Weights of a small encoder-decoder audio transcriber: trained on Morse code for random letters and digits, with fading, noise and interfering tones, 149.4 epochs.
Rows from block 2 of the audio encoder, named by matrix and row number. Rows with one number belong to one channel. Each number is 128 + 24 x the weight over its row's rms, rounded and kept within 0 to 255. All counts start at 0. Numbers have three digits each. After the name is the row's rms in percent of the matrix's.
# convs1: first pointwise conv (encoder.blocks.2.convs.1.weight, 128x128x1), inputs 0-127
# convs3: second pointwise conv (encoder.blocks.2.convs.3.weight, 128x128x1, transposed), outputs 0-127
convs1.29 101:118149109127115119112135093140137145129109128085104125110140109167122126173126093086114139102150135099115150133164124155091134139098129141163107166096132104116136172158124088118113138133125118143138202141115134119085164103137124117111057135160122150136179135137133143190181171128130136130131166133108118156142126129132106126163091127127160120165117171114122107144101119157141130099119
convs1.31 108:128150113142094146140132158133123139103115131160162148112141138160113117127117132110088128043134139124088135136157145189124121106117141144168142087135068215185116103144152129149134115123128102120120168116116116117114128117179136147119163114103165114109093119131113143095115139135147107106158147122149106127121130124089142153168104133114146127111154119115131138161145090135115161122124
convs1.33 087:168101164138179206119136134134115099128137133106117116133102133139114119121153097180132118140134133107131140141140128162146144096131108162121147127125121119134107153131169151155218155170078154131115141128184122112119122158116100140160117139126147138090115116118163141124147100117102129179103123094174116122134114172119125142111138119134101113149120141125117142161111122111166169120145
convs1.36 098:126060123133118079119113139117117153138136107115165097160135153141153136130154142121128111117140154153133130111117108113159124192106133126164157149131119133105127129073141148141118199112119107110135128131121152115122121172083143129146128087121126138114136103114104151131147165119073119066102173086076126152119127132140093153144155125159135112145111124149113128181099145142134100112139
convs1.38 115:138127150142089126110098119113146136111168130149092136172103144180133159117121114086160141137107117141113126127129168132139112120188144120113113124153135141123126128117148152133131129122112114143123158154156097181154110147142111158144149116163110089105162150166162126115165137151104140149097054132108114128161108133124073147163087136123139139153090175110108109126113120142102168144090
convs1.39 095:168137156116137151145196071140168126145105173145145111078109115141159144143142148134108126122111110125160112120104132139162149144158112162109130068136106119082134152167124126146106112138066162134135110120102123145136137121163119155154157114127155140120131121146147130107121154104117144081167129098143133129137126145148132105090161096135090106123114128130107152126125119129169060105137
convs1.40 108:150123153139088132117130054108128154114092133115141112100083138114138112078156145135150123148143108093138147114186129148150131110134148120122092117120143169101123106090137082120097132163096122140120155138142062127115124143131155137100123160138136088118188147143129149127149170099109154143185132129135127127096105147104131099154099128158128132171128119089121116171141104122136133136121
convs1.41 107:110111114096111093124129144136169115143159136104099119123129116097102133149119127149109070121125131131129125179111067131104135087086081115121130117107125093102064118119139133114121139128122114115119128145128116142130118041155127035115129117121123147133135125114147164121129137113119131110115155152135126124129112133120139123065088088121090131128159102136099140118116100168126104111133
convs1.42 108:146125158128156144140144156158098142130136149135158138099143095076087098129153112158122127129085093123156111126073151125176161131134137156099099102122080081082147098149126141137119119106101125123147121091113143116139132136122182125137133123135146159150113136106149174105121090121113136112154130154147120117128126128156159168144133146042115113154123106112136163098135138145157128114099
convs1.45 106:131099136152136144103137105129126150121108144112083148117157166151145143088163138142149149124114124138107133121114127159101120115147114119128101119129109110121119150162163125134051144133182120147128120172127130136093042160122117110077129104078115140131155170130141110044103137146118174160107139147118146143148146160139131081125113139108132143109142130137140108147140157134134124124121
convs1.46 100:079111185151120181110108128107174175128139131137145115118139065155149139110148083132099100132133114122118116122097126150143176153149091114106127123132149101137122102129123128145076127149087140146128138129137093151146167155102133117154143127141113112125125108128128141094137151124173105175125185120092145139143130118121142168128152094136145177169105113140110133153122159160118114096148
convs1.47 107:125103101130135141089108121107139173132113121137125113073168147093129139156115121098118064104110078109128126121122137110144154142141111146095147100107137148152120144130115130129138176168112178116114097138127145137145138086166100119158138149143137131190135136159148143144157107129117138117119111079132118108110124121102082092095138112146139170138127096115130098117137137207088123142126
convs1.51 092:154127139136178119116151165153137185130103123141133169153083128166171112164123115126121121107146115117136144120143110096128140173110124101120078087169137103087160093165111155078130120151128151166138094118097176142136131135165098144149130128144100152142162118099149092130134155140125117128162104117125138102155118169088138117098165126111133094101123144121145153123126134152140112144160
convs1.52 117:104149120150056163134130128123145090133164118130120145117132125108166142171128094099147139112139154126132124134177109103167129114138199124143161159128163154095125092135137109127150152056130158177124128177129130092117141133139105137126109106099128111132113146126108117110140127121105143118147135131143078126125137112123123149094127148149088142111131162149129115195138150119119169095103
convs1.53 099:143115149108160117121154132133134162101122099136140130123142114173144100139092140133112102111123105133131092114176118144168146188145152131125116155118093141126165161112123125113085111148083122081137118093168133119106110141097122163141112143156106114131140157100115117216131122170096122141084140099155155123120112181104116120134145152160092139116127141151142156122128116149123080116127
convs1.54 086:136123119137110159138103129104147142151136123170124161103108153160154141149127125123111141075104136170140143131139071110139146156131140148121118135156124094127103124109158174160111185117090112119118124110128152097093166149150109138085131152112113136083049111134115121131087136109130114126072118140116157153115111134098098092152128152158092134172139135117100156167131117130134111101137
convs1.55 105:123116146088134149155092111111130164098086134102158089140149145143119148187144128147133132120142097116150133148139160114122170159124117093104125090086092102140120110135078118116128084132117168112108117146129152142175122104167118125109122114096126109135154117123108130150113128117100151130156092140150142156116130105176121126140112163144183136156114137109091118112124172103191101100149
convs1.56 092:160128117134148120137107082137098179133088095088123160115132135138088110137093091107160126109133138103096133143149127115170159145121109105159126116107131113136135103132125140085148141096129136175132110138116153103102116163127069163138113118123163123143104124119180145173110133137084149126159162093175112142114110157102154099153122150124139110145132103110111087147123126086081146135104
convs1.57 110:125116174122205141129156143135130148105147139145109140114166103139135141132097120087100129127114123117141126130152132127151172138120098109155112111096135086084123107121126123126089112128124115098120124207126163130140127143103133133144107132089187127124071127139138111079102062122148124127122129120128116122103131140093156112125086101123134133134120152184123152112131148138181100156125
convs1.58 093:139111156125141156101141152130093126125102119122131112181138124147121115128147099170140132106106164104123092093125161115124100147139100149080124103107107126108163137127086102108130073170107121143166182102139102145127143105157125149139140101130104083164102118126146155119098098152111127109143162151100158126087128120139157127101144155127112130139097119125151122154092111138114186147190
convs1.59 088:174150113135135160099172149135124077140133158114148164116118153110128111124101157136141161112143161109117081126119130140144124119109113096105124075146131154110137116198134128158126146157144114120134129106149132145100124095123108124164149116109126198145153148080132144123116172144124126119077160085148103127093118145137171101131109137151109089113138089131109105114102123085101129136147
convs1.60 081:108114158157113113122107136146140138095143125113104153128116140137157140151132086100133134103082115172145140110141102089125169146152164104133147115131142154097086196141116149130159137111117130166102120106116156147064145109159078132114114121087115104112149152117188149144100157106139142129146144135152103173156099150101128156103116098122106131126104093123094124135103156106113144101138
convs1.61 089:109158110138100120154113116166119119121145144101112127146122165162143122141112150135125088146172126099115136126124155126148098143160106087108095125157144098134181120070107120150151122089112102115137126143125093167111136123118148179123123170152132183164096153130088156112148090130122151125077147089160145130128113165109151132145092140101122136122145134133113111171097129128142103136181
convs1.63 102:140143166086105136109127129142098126105137130120130100151145153149097127113135104139114109168138116116112115118087126175161114127091124181153170142145130108138128112079144113134128115148111159143124116127102146143120163126149192096133132129094096128118120160098141100119104089094146123103138173120105120124135160155161152173131129140100120127112133155137134114118148130037102160075106
convs1.67 101:135138114124102108125126100129103200141116092067153189062126169114137157165066142122126115104126128118080150148121121100156146114181088155167110128115132169127162106098131137107183117170113108159135109145159133132134111137101153161136119115116155125110122122134113122153131179135101119141097155132151130143111112121141123097130122108117131121130146161117126140135132115100112133138108
convs1.68 100:157141164178127149119116142129138129177107104114107145091099156137114090125120124159076145133131186120107118113157079163133143146147105101115120147125161130103100125140151171114144164156142107157143163097139129155078138108148107153151133124143122124177076146090107110142140119142125092135085116086166116149170094152102132128124119144135102106119120122081121150162124123139114134122122
convs1.70 076:140119109117147121141099130138121117137142043184146125087099151126153147135116100122113133121092115093122084136148135178103114099150103123140112138121140098133128144115089105112179123126113176092160114153171114134117132135122136103158152115088093101109143072118162084137090149175117102116154111167145148108136133153121122097118131116106125120109115098137116131107104112142119109146088
convs1.71 101:114106133132157121079123146113130158157115117133151146135095112103123101151132121112089114118132112158180142116161132178129095119136118106095084144125108164231127137200148132116156137140140188111152132125117139118161170155147122135136102087158110098139113109085121111126104151117125094113130165160134134142131122117152141132122138130137115143132131108141145147131114155108127164097152
convs1.73 107:085140119158139139123120102137178119139110143173138117149117125115133134121111133150151145148132102125160131106130179130171127138168138163103087088153162175157121069105148109176132122163122164136105104152140133136139159137163166091127160126142115129101142084136160111162062121112143135096113140144107097116149128173112143137132138125142117096111122181133132088136106131114143156121126
convs1.75 097:133098103092114131133094113169138141115076150123145109119129127118140122166118139134118121149155122131148131132160129156107116108076119088171129088092116136110105109094097094130079135116070130137097169155120111094137138111126060128091133085110149187111156140131125156142118139150136142109113137108103146162126132119097139168127174125142127096148135128166137129138102132149155181114133
convs1.76 106:091122107114069126100167133110177157088126144182107198140124131121103115163127134143105121125139104171141126125107085151132111101138091124152146163111139130099124121125120148141111149090136115113151120128126113144168155117144069106112129124136115122137116153122109100156087117145165133084113109143130150118121045099107138125117098128126120122147120124126125128108162125152106096153081
convs1.77 110:144086078129031142102132135111089138136129105134141137196132095135115138126120102143112120125117179172133135117167113157096102093062133140129156126124086141162144097133126175111129177108108126120146129148144123127118147140146084145132134123116123123133149136086100129110080125123090116145135122133130124122104124122112130096115156144124142105142129142126118136155129176076129118131115
convs1.78 107:129100139125176127134108132130124170108127104133130172134110109163113146141089144128130150050122112144104120117120185118132122149109093130123091105126131163123119141100137087147129086111163103087117116093135115127148123120124142114126125080147179120128159149120170166130101121145132102106106188135158138135102119114138122165154073090165130113133134094122124097131112118144182108114142
convs1.79 089:174114128122107144147116134149178127119151126131114126122110113134132147137104141123094109107142136106119198128150152143086175131127133146110121126131118093141142093126160089180142138139114123122087106181102160151126148084098110136090108140135112153136122163119140136124143141084125085146154126128085139144122105124135158123121133126138079129118125121166091092159122102167195145113180
convs1.81 091:129130111125124147125088154116116157137151146117159155149121155176128135142123129155077118139120119123078139115133164127154124131121142134123132098139132135109110176134172117134094207135107095131122119112128117104120128181112107129132125169115155164121169117099094155078112133135100134084103160127129145165104108125101090117147083138144135132144096107118097147178118151120105076129092
convs1.83 114:146090142136037150110159161130141104139140135175148137145117166140138095118158150126111126126132148121145112125132130158134137085111159132159114131171077141147129155152129132166097155151109186135134124166131072106123121099101096128110091148129122123155154122128106143110149131125141111105156098115122133139112124129114114105120157137134107073129136151163113106179134176137087112104118
convs1.84 106:143127110122104162142121133155131103125122110155175125098092139107098100162077106127109107156156137115131100137146144103111139121120108102141123132146134123125143125140090068137098100128097149099119142123134121089086113141152079124121090128160134144137154153120107136220126105156107143147186142084151148151116115174120115138128107144106117161132191145113147119132132105121132153132149
convs1.85 091:162158140155135137120150138168085141138129152144109136132176142124122097065105135127140113126143090164122137143104103124120138147110123110108164128179118110137086119155122115116108147130113128112146123118114144108078117144127118149126110084122152133102120155101138141240096137123105131150146094109119086136126093145186123165155153130129113102114146143146097105123149120132100124119097
convs1.86 096:145110136132116152121131102174147111184114146116140167134096157132132114107142139118190153138110090090133091137089136125118155118126090151154130141123127142136137126086105126113148132125132120172168114134152096110109149102133143138142123110089167091066095114130130156171164120132131118107147124128084081130120118119153130146135136090113123120125161178134141120138095207132146116110107
convs1.87 098:153103090138170128157177081124112188143122142130125185138147172094129125148105168120138141081108085141085142111174117121116169121065113138183127123113096171142138106148157112133160120138120128131130126093147109140135119105137128131154189099132137141118142084131147099133124124126126109129120153112137129112118149117148163116158130136142123076146152112136105099148096115114111131137120
convs1.88 110:122135119138086129112095107130139147139144147102111123091135106114100127120127116118161131115123173117093155101102161085121169124169134105116156129116120201158125110136137146145155177119133148125140123131140165122140149111157137132129108081126122114117091092152156077082140130102125107122136096131069100147118105101134125148134097128096123103092105175140119117122127128127109185172172
convs1.90 104:142110117162171131139116125142130134133100106197124135196124168094091185129138128135128123070126130122097122139081130124167137141215125130188119132129075039087125114111137103140138142128137104107132098099125145116120131154131123119125145126145132107147109109117133137135124155124132112124143112123124112136113128127131125146132125133114138134117138084116111186157138116139126151131111
convs1.91 093:079138169128124153139141128177117119141129137086125146093161108151113092098154130144130133116144101121077115112069134087079132131099144164146102142143140098129124115129134138159163107142081125167113128147150165110126146116146127171136140139129145133112135080086102114139177127161147126136123155124160113131132112143188129146103116195114133090151120104145131172124116141125112122137156
convs1.93 094:155113177076096127124152139151113093127127116135092126117128151143147153151144143127146130124121157167105112113137118145123145189090114126134139190125128097111143158175091112110170104160107115126157134168114106138109116121099114148088109091096133104127167159115118061119117114164139139146185153140157110126130117138132130117097133137108146104107131179135142133074129106145146130127110
convs1.94 087:138155166086123141129091103148114137095110091110106130142143171181152128131165112104100126181113123090129136106113113134092134114107124127198091132110145165101132126165123138138110126148115134127097134142135164132115133129142132169138147112151124133115140137116107107097118101120196133158114126134159118132145087108132164140164151121098095097087138123141130120128074155142139117092185
convs1.96 100:105114125102123160097108097134118108146109137144144147085099134144089119150115127150140124123134130107145134141128109167112113147054109140128115092126083111160102091147090128142086125082111146113124152165126124149099100108118092115131111102131151141167136086118100164121172192102107142137081157106127150140085115152124095157135138121139124087134127148125105074148127108095146138132126
convs1.98 099:112134185124122192105129120144146087125147109132160155131136122129130139120148139118104118143141164163119125122170139178181119142107155117141113138115128117115167099156113165134125134178090114132093143145159126109103136137100148101113109125113164093126106121143119122105127086104051113148119166168156086116149136153122144153158180114114087123143131150101125104150128112142154112115138
convs1.99 109:151131147141143163134157151145167116141106143139137119156089147083142096120120154147106116102125146111170098150123081111161139127179167153087152088129118091134124097135147146132110141137107164106139122127138124116113105120112128149160151131106168135126133131108113119154089086180147122125167103124100102146127152119112137125165187148105123104140135073148105084131136174128178133112138
convs1.101 098:141119128110130183133139146081136109135162124144159113139161182146114143180137131144154119168128140163110094114098080162119121151127102131108130135135099125079118137149107140119150103137102152117123137164121075152114100163085133146134102093110107105110081144109125120152151103147119161075164120140141137135084106141138095125103136158102138115093162123110121153094160159124147151134115
convs1.102 113:158120107139088150122161119174149136126136116146120150083136081076116110140132121125100123064122149103130118124155138157062113120129101121113080138114116119147127133162121147147068136145095142127145195144134176121124109112108109135105128146081203167096097098096113148116115109115108132147132139099122130116136129145126152109104118083105094132115120140133123121128130115104131132149127
convs1.104 092:124157126113078118119135147122109100162088126110155051134140143115175170121141176148140167110140178134125118096143157122119156132140131112125125127145133108099127110134128129119116185091130083094125137146142167094137131182137128152141104098123109109118098135137123133134153110150098121119114091112123130093121115134140101129108136057139134102127124111110126099165139107156179081113122
convs1.105 087:145096146208162136155148119143151122133087169123147132116124160138122106071148143122082090131171133110108126137110123145098110139123124124112110123099104112129130089140137140158184150132098122159118124108098123109142202136147123122151131160143133132087165130136090096110130100134123175132111137098096121122129114109108100102135135139103170124130138141184109116135083094148129132131145
convs3.29 089:142111119146118109148137111137104118166108150083182138122138141133134134117148146158146131107113121143116151153145123090156086150128186118132081068127144156106110115172138081115143126124152123124119120102148123108120122109116116143194137083101124117135135149122130098142164086111146122145147121115147112105104110063152079112121124147123098146155113140107145079116104134130147191158116
convs3.31 098:100097128109129112153108069108153174130134102111150120127113109148138124138139113087138090140149152160106142109162090129129126117112095130080124142143151123126134134106134116101180109115127113117137140125128084101136134076152115118141155129153076115130136086109108087090118187089137124146136138086136128087097147130114111109148126148156139106118118167110155116186142092119114172114090
convs3.33 082:198087128107121121114109110144135133097131113168154116149111112104112164120121130132136141093144136069139104133103127106117097107134089127112155103128128087130167108142131165127116115077136140133154111140124142108121113108130136165150099154108149167104117098113114084100156141120137150150106160131139137133102130139133128167128113149114202134096100093114179094139142158191136104131110
convs3.36 110:132109120082110101133124115093138129100162090101136096119153135144169132086137140134104156139164089120130116152139116126194129164122120107101126150119173069132109154164154110147088128101132146147156083145174102123140119139118106170090123123127152112119111069108156126115121114113134103122118080133189075162105140128135127127145131104124130117129112119108127136137114107123164111112097
convs3.38 099:097158104082122135160131128117092157162125114149108135151139078126127139150133137073088130108101103136113116139095135102092128119130167130135152125169140160140103110127099109109108141084157106130137112154134109072139101112129125143115166136085127160144125145169114097125135141125110166118102130072161124127114135148158110146170199090108151145098120174154124155125144098123130131121128
convs3.39 100:112127109101121092152105106151117090121101130108112152134138140132138132121138116104137187116108154129140131159160134138177109146073118134133072168127110155150165087134108147105126112130118109139136129076110131153128126126129100155115113132130176190173096141136122126144101081160136138157140109134189113135161150127107141126100122144133120146125061116085077141134124114118106145141134
convs3.40 092:128136184157100140153117177128137122112106103106073186150136140128122136114120112140093105171128146164095123131088148111142100144110150139133122157173137135160141113113094140122100152127148092127117076134130136138106114159112107135161103136070125159086141132129118149180117129144121098130099152136145149151093128138138108114119122132131145143150135115122092174144158126120135073104068
convs3.41 097:152146145134165155126130106130119100090149141126066099099132150125196142141139102093088132142132149117120154081118105105134112156109127166144148111146132124121095131164064138115120142133152108114106151145137125171143166134088141107160120141158165161157132145151105141129158129164176127119119145120150156112108119146093161117130092123103129160117086117126101123152136132148173086139144
convs3.42 111:141165109112172129129130152133156176178115149146118110125139122079124097101136128143195115125117134141170111124155124137132164109094164117117146105159125111137141132110113150127130098133172125113144169117148114140110144161113103173124141099145130109136167154148149151133066166105123119104148166145095149138157084119120142090117181178129139132114128149119152090133128089116131128141097
convs3.45 117:163134096133152130113124092116182141155133068162109161142154143161130147117097119137123127111106143134144133111119119100135161116140146123142144137140136144115096103134151126152179190134171108134153150160138132154138144162131121157131163169138136104096159119171096087118131131133087110156185116129132113157104140105138134077107141148106151105131126112163143151097181148152113118155110
convs3.46 105:127139105134125145126145185148160160149119122141148154111199131101121125170151203122131152130086174160136107109169146146101129100132098116132092111143133103121171105119159136163147112141127137134169116128126151124124126137131132095130104090147142116097132128109145150102110142112100153118116071133150139143126098209147164096127153114135124147134125102113125106154151128114129118094150
convs3.47 099:145149155083095112122117110106133096160152148120118112143119114104147126125137124149112139101167115119140129124125145120096073104120117118139173108124127157147101141130084137134129102114128121093064164177153078105128142157141120125126109110122131114124116195138145112135177112099092168106108109080110146126115109117141159081134110130068108137136075116135149139121134124088107141103100
convs3.51 097:121134132150136146151150090112150144131151094134100110148171119115162157117104126092098145155158118172075098109177107116148169110123090115095065158113116134134146122088101108168121123138065124110112131130108131140116117162175091125101105110126097110138179136154114146140180098108106144163143129093102137122126137106136138135122137135143116133129172142109162117130104161123132124133111
convs3.52 118:124096132100078109111153149077133095153106146097111126130147131122127139111135141104066173148142114088141147126139117085083138131114166148118090122148088123154117106127133159133141091058142106145113148126127137122115136138133136151085146116139106138147134124125102119114150129147117130058134102098094123141136113115143164132156055101125088097120112136114102084146150130108134113139129
convs3.53 089:115093150143127094141124128104104098119122149112151122093152107173101124061115136113116114108107097116126110111101108191164164167105119115139171123131153117116133132083151155110121142145157088149087121180159114154123141107113093116140107132172153106151104095118121134144124140131119116109140142137122064108144157164101102125098129119138139127121092133107150078133129142132105101155167
convs3.54 085:107113124145141109135101137161150131199130144077109149115148133123174131131135140095133181104131130118101104122145126090085125153138098125106106137138110121148137120158165115131135180149126139107121118066077135124130079155091166112157103140114152111133140138126169124103175078089134163112138091138121138146129141157127110136146106146104134096100107135121150121153140131126106154162091
convs3.55 102:146110098137088120131115095104106146130145108132174117090134118129098118112117131136107201143188111126134130104111106106106109154133103120174112086110101109114161185104135189083127105159145153125151119150119116125139140114090111149124116122133094134156090132083148159123147095166165119145118088091144129135115093134145151092099129123112147111136135122128122120151109091099115150148115
convs3.56 089:132131126137109099143137157105124089113094144123163154102113096112129143131140135113120100122145103137116126148113096167118114087198137114126113104124114139107164100136148179108137158082154129148102190109187079099120095082128133117180114116113115099103102118105129138119123151118152111125122113158118157172148142108138090148114131167129141140118122171134139113098136091122109160165132
convs3.57 103:111130100158156089129147105095154152132159114167147107105142112150103166116118133141161136096113115120135134166162150115141124111067144134121126094125089120120154155086108110085156108133106106129138174144151083148128143119149113143156104115109113097171155164128128114132073147076122124110155137117135116133132112125146095064127141168134118148111155138127134119114095142130157107182095
convs3.58 097:113118136085139151145138153088130124086141096118100112111103049135107134127133112119122077179154109136121109125127128128104149134087081096118160171108156105111079132094097149151126134136137112100116144134119154125126118154127121100135121107117106135086133100123097144111130143145160141115109165115112158100114108141076131113126168128126129134151201097111107117112154132159089097116146
convs3.59 089:140132088110123121099114137106162119097111166088131140161161134125112134111115127107123137118102125163197078089144145128167134185165143103107140142138130130114110085110109170114142125165145098091102132076136135124071112118126109109121126113175103159122115156117163133126075143157112098138120136131162131108139120106096108155130129137143139092149147114161106097150107136118115147169134
convs3.60 086:104100152108139136149152168120088099104112107069105178111130148156122131099141126143151123139111155139137127147130135118128155100123114103137076145129140133175095123130159128114135156130144114140124129133141118114088131139124200122152136139078161147156092135131138148131115124153123091159158094136119151149145146079135126142176126140150068134112156144178116116074169123117095135110125
convs3.61 098:125105145123108162137077128120158144121107123164124131119171098150088154143089133128167146092133133150108113171090163148125114148132147143145141100127115131109162132120149104096138130109168142101173100115144123119105120110117159134088118144151125123113117096135087117104084129104175090131113111127141145140135155103121131159141149136173131109160185128090085110151061119151091117114131
convs3.63 113:145096136111154159130131149119178088123150125117087118115125128104120145145118123109107122164133128137105075101117100062161125147105134159138081134202105119170119127110066113111107093150149113112126119161112134143110119131131117128131158132133147171149098122106104113107059134164120167156149103122097130117142114124128164140106150100137140133107139120089090124165134115103127112137145
convs3.67 097:116116161174128140084151114121142118101110116121145145165095115126122098138135122106141110144152173096119130142144158160124112099166113080089183135134103175106093107125134131132143100116146131099133147084163118119141145126118116138105122104118134114121068113120088110080080172127129148148128132085149124144169125123157130108159143113139126078132141120126108110100155155125127193150114
convs3.68 100:157139124130174138122152101104158122137148120066084085111113119105115119121101126124095158133106121121099122136100133109107142139123103145112132099154103086130103130117121127191103147118086075157107125140127130080126148123109064126123147160129127137118107137162103099091121171124120135102119125099113093145135092121134176144138128110115155122146128110151094088076135135088156154094121
convs3.70 087:115158092098123154124162121121126133118108120134140115140132144140148124148175070115134152143107129124079108139127100113113107139114119144076156090102120147134102085161170121134119132118138128121111094131122115073155147122117127089140118116088094151169112160097108163105158168096147159138087152130121156139159128123140145127106104065082150124125132135150154129094074139139113121099092
convs3.71 093:149109122127099111131124125125150043147123132083134143176147118153120118125139143138115134182103129125117117136092168134156167096157145148142132157150106169144077138131157153156091124133120153148111164152139134131136055121129137139166158128176102150155131147107117154115116101162093110149126136120179120123084122134144138120136124122127094126118141099140127134140177124097126155121168
convs3.73 100:133130116158141117144125128145105113114119132141139133130123101119100155172113145159147122139106141141207177110097156079148146132128117138104180110115115133130134093102134142128122112121097149196091125188136157077161130124103154142161101122110083112151171145104078123079119141140132125129135120122110088161146122123131138128153178142157126129138109124119125172136127092101120138134138
convs3.75 094:128182174077138097092135081094152140118152148136111085155112130134121121136116103147126103139164132160098103139116153116146096157108075197150066128107087134109131104138125104145113097129087127137137125106100144140092139138152153139130123156177187155106107166116152133138120112120103154119129120158101109137134143177137141121140134156102132140115146110124149120129137145132142104135110
convs3.76 094:129119108137119188139126112092147152105142126165104117156131151150103122109171141105154124094108109138112119134104172173162150149138166091126100136137158149161133151120121114158144147123141156182081086126153151122110099087129141095104118166126125132134123120138174152092066119124134101150166099114106160130161157129114141161136116159124160123130191131130144111147128144136125138151111
convs3.77 124:142117127069140127136120145123182153143111118173132119108102138121112172121118112118137087153193114129132107114154116119103120124132135154122148128170111120118114154105118144151106137175152074138121136126132139089122127141162135111157179128093130102125155184132164114174138145114122138085144133133109173135129100099141109153142194149127107158147150101095120091124140118093109138140098
convs3.78 108:163097108087111154102134090162151141111128171103149139164113166113119109134132127095122119129098130142108143098139126109176102150123139127168113093148145113113129141154138113137116143129092130117135121121152133121113119131159157129078165148130149131094126109094092139061128139124127132128109071084155132104166116125145101104181157096104126113113130107148163122192132124161120134080144
convs3.79 091:147112107132140131110119125120152174192108093150154122170164116146129142157124113131153109127120132135117116130141198138126131093128115112115174107111108107186156123162176090142122147197164145116145114146111169126105121117132114093151129085148105130148103115148136152137118115113091128115129138101087149122128132132111102112123129106140156089119142095141153088144104118185116152156132
convs3.81 110:149142133127125134128193132095108134153143102150132135144146129118087147108142135138087105150174136156153139166150141132124144128121108123138118152134081119151036136127125144143115079100128123144093148132115147143108135117116152141114140118111113146162139108138139140111122121153102102117132118163134096117105146155158108072136097072114112161145167136172132177142153164086145115151161
convs3.83 127:121121154090116081148118158153144136148153123123144121131120137043139161111137143137139136132131119123109121151158124146124106108150124130139144143072132129101125128120117155110171092164156201153138135175189133116132126112115124140126094121116113122112125167119154146112118131110155160136128133136114127141117114084103162112148083147129120165100107205160112124147135101165133134088128
convs3.84 101:162122119190162149111147136074100114177166108140082127145144147155120132093133136105117103147088122142118187156118143129112140106138144112110142162133123155131117109108160107146133156091113116153108160133108125139089137170133166142137103104129132105125185140100122127130121076123107122121156147083116125152125147119121092134088149138080159097154127146121171150130177121107136139134134
convs3.85 077:084090163127112096102119085170104149095119126119105095157156122128146108142189081107103128161162128120101117108134145115101116126123104124110117111149115106160119124110081112131109139167127102152107113090121122129139128157124144080108120131127166131101131078116151115129135137123144153101064148117142152077115143138087090127124170092097119145108124130143125105097160124077125122114139
convs3.86 110:146068150129093117137135162142175113125096123127153123100127116142090149107120172132123084142095120099160211111143120111117115115130140121139100125159136152127114119150190129127125097145122099120133168134141140116133141131100112138146131136107151106119105086148147120074158137138138158171155128143139107116148130136112099130169159099116125099117147148109207147144107099156152127130125
convs3.87 108:141092153119096093099178102111114135155141105152106135136133094188140221140137138146113123136163130107122130122113111113160127125125110146148113172129158121102131116154153108115173131160153157126127088104081087128136126136098113134069136108108128149111151129121091151128111128168098127138121101130131121095146164138113123138110123132123126136180105105127136133120143126095108061121135
convs3.88 106:159119081106115116153154154142080146142085120107119151144151132099114171123138127130128069126139130077111096103151093095127140148142127150081154162125118152141129112073136137160115159137113172116146130133095104102142100104159102121116100066103142122107140119133135109121123127149144109109132080089153143114144099110154142147152154126130105137139106092100187123141129110152141087135147
convs3.90 096:129123151159153096137137104141136104134126195130145109147117163157121185131113089165139153124132160130120078154114103121164133085088181124121109157143098154127125131117135175156139137110113122159103105109154101121125126149117133124137162131160162106092117146166129054091156106140151111129123120137127122143115162146136156091144118114115127097096132166120115159114150147104096134150154
convs3.91 089:133158169158102120104149099110138136132190141115149156139141120126174122111115104163100115122115139102132103108134163129104125168165105131144126073160076141165115115134123121139168095142108178153116118119128117131121121131150161132106112114164149128101126101145151111153084147124136169174154142164105165132126153137160121114105090123151121131132088127127083096100164136101173142131144
convs3.93 101:159104149136179152115115135124129119132166110122103094151166137127156095121098143123109133137081152118116114177168135150100090151161149142120139112164130156108118122173131112125140141140130097129123097126153162116143162136134126119107130149141192145127155100163099134131125113093138098126151192115128134127167116126098124108118193150133144122099141157077167084099133121166132114133136
convs3.94 081:128114107134105129145128105097124163114172108150120165143120128141116146140147122152140103141132095150172141143127081124123115137119093147135167137114124158126128169112124128165145132085103131157140129166147157118160102116151058122105109119093136102125162138116096140104136110133130127137139088144122127137124106097154128108146138165112104164083187124121183145154072066126108086119137
convs3.96 097:146127129114125136145132132143158162120124135146122090139124110122147144128122167160141125105190145110124182142153097129124081130155109098082136150120101171079122101137111163141102120152113135148109123153175106161138148131117119138144133159104118126124119160102152128163128120134157130120157123151182108222166081117149106111175156165122138125126104116108156122113117122129136096131117
convs3.98 092:104108131128140067115143138115104065164126108139133107131104096119170128118076128111121120155103149131128140129127135124186129149132109164131127141141098120121092117148118097092127119162159109137121102083140152113137132155100129090076117123123119119140140118147124098119155141137133128042139158142135172101109130133102104147156107130125091122123184103157175117086125141117114135134093
convs3.99 100:134148105129152134169112125087095144110120095101103129121134116124159139130134121113104110167111146148089110142125127112110108139076128128169121154097122137160155104152121129119064122125136152108141091118121164127105099124158118125097096123162154157136132138129101107089119121087128114121127131089135145153163151133135174120134122104152113110023103130131128099137160068100123110129134
convs3.101 104:122107128125120128144123192110097130143128149098120184138153135121137114137094136128078119128094142149144110067135167103147096091119142097118109142130117148136109154143153152148143164113087060130123087102180090073140129163122125103132103095134112152113151115134150128108134146106102151153095146116123078141157099124159111143103126107122112134121125155132157111112161127095103150123119
convs3.102 101:140132137118152131165117128149106130088117197146133111109122119125139129123135083103126077136134092138150079118126071171120166064100156121134097099125113103083143116094122102100133100121139132129140146140099149131130146149153112143110130139117127147121133158164131157160150140112133135096165142143133119125167150149079134122099097157128139134131147140142111083072081134117127082136156
convs3.104 095:124120116102138093107110121147094135071130135125105080117139099103161139160132123153122113128142119138106121080110122096116099120123166108148113118133103104111141105141098121111118098134091140097109170132134142184121056128119134127155137111181174169115122163117140113092157139124139129121129129134113149103114101122128122106110143132115123162109132118104047165103127103073135115131163
convs3.105 096:130132121165137118132137126150108120166132125154137139118122133143092161125186111151106118096088156077146162118109118162145125126148123130137113142123144129145152117093122201164141153112119132128120134131120137130131142108116124112151167124127087088109120131088149159203096152136098117097149166124124120143124123113139111149160133136085137169155114146063170114119185129132127137123083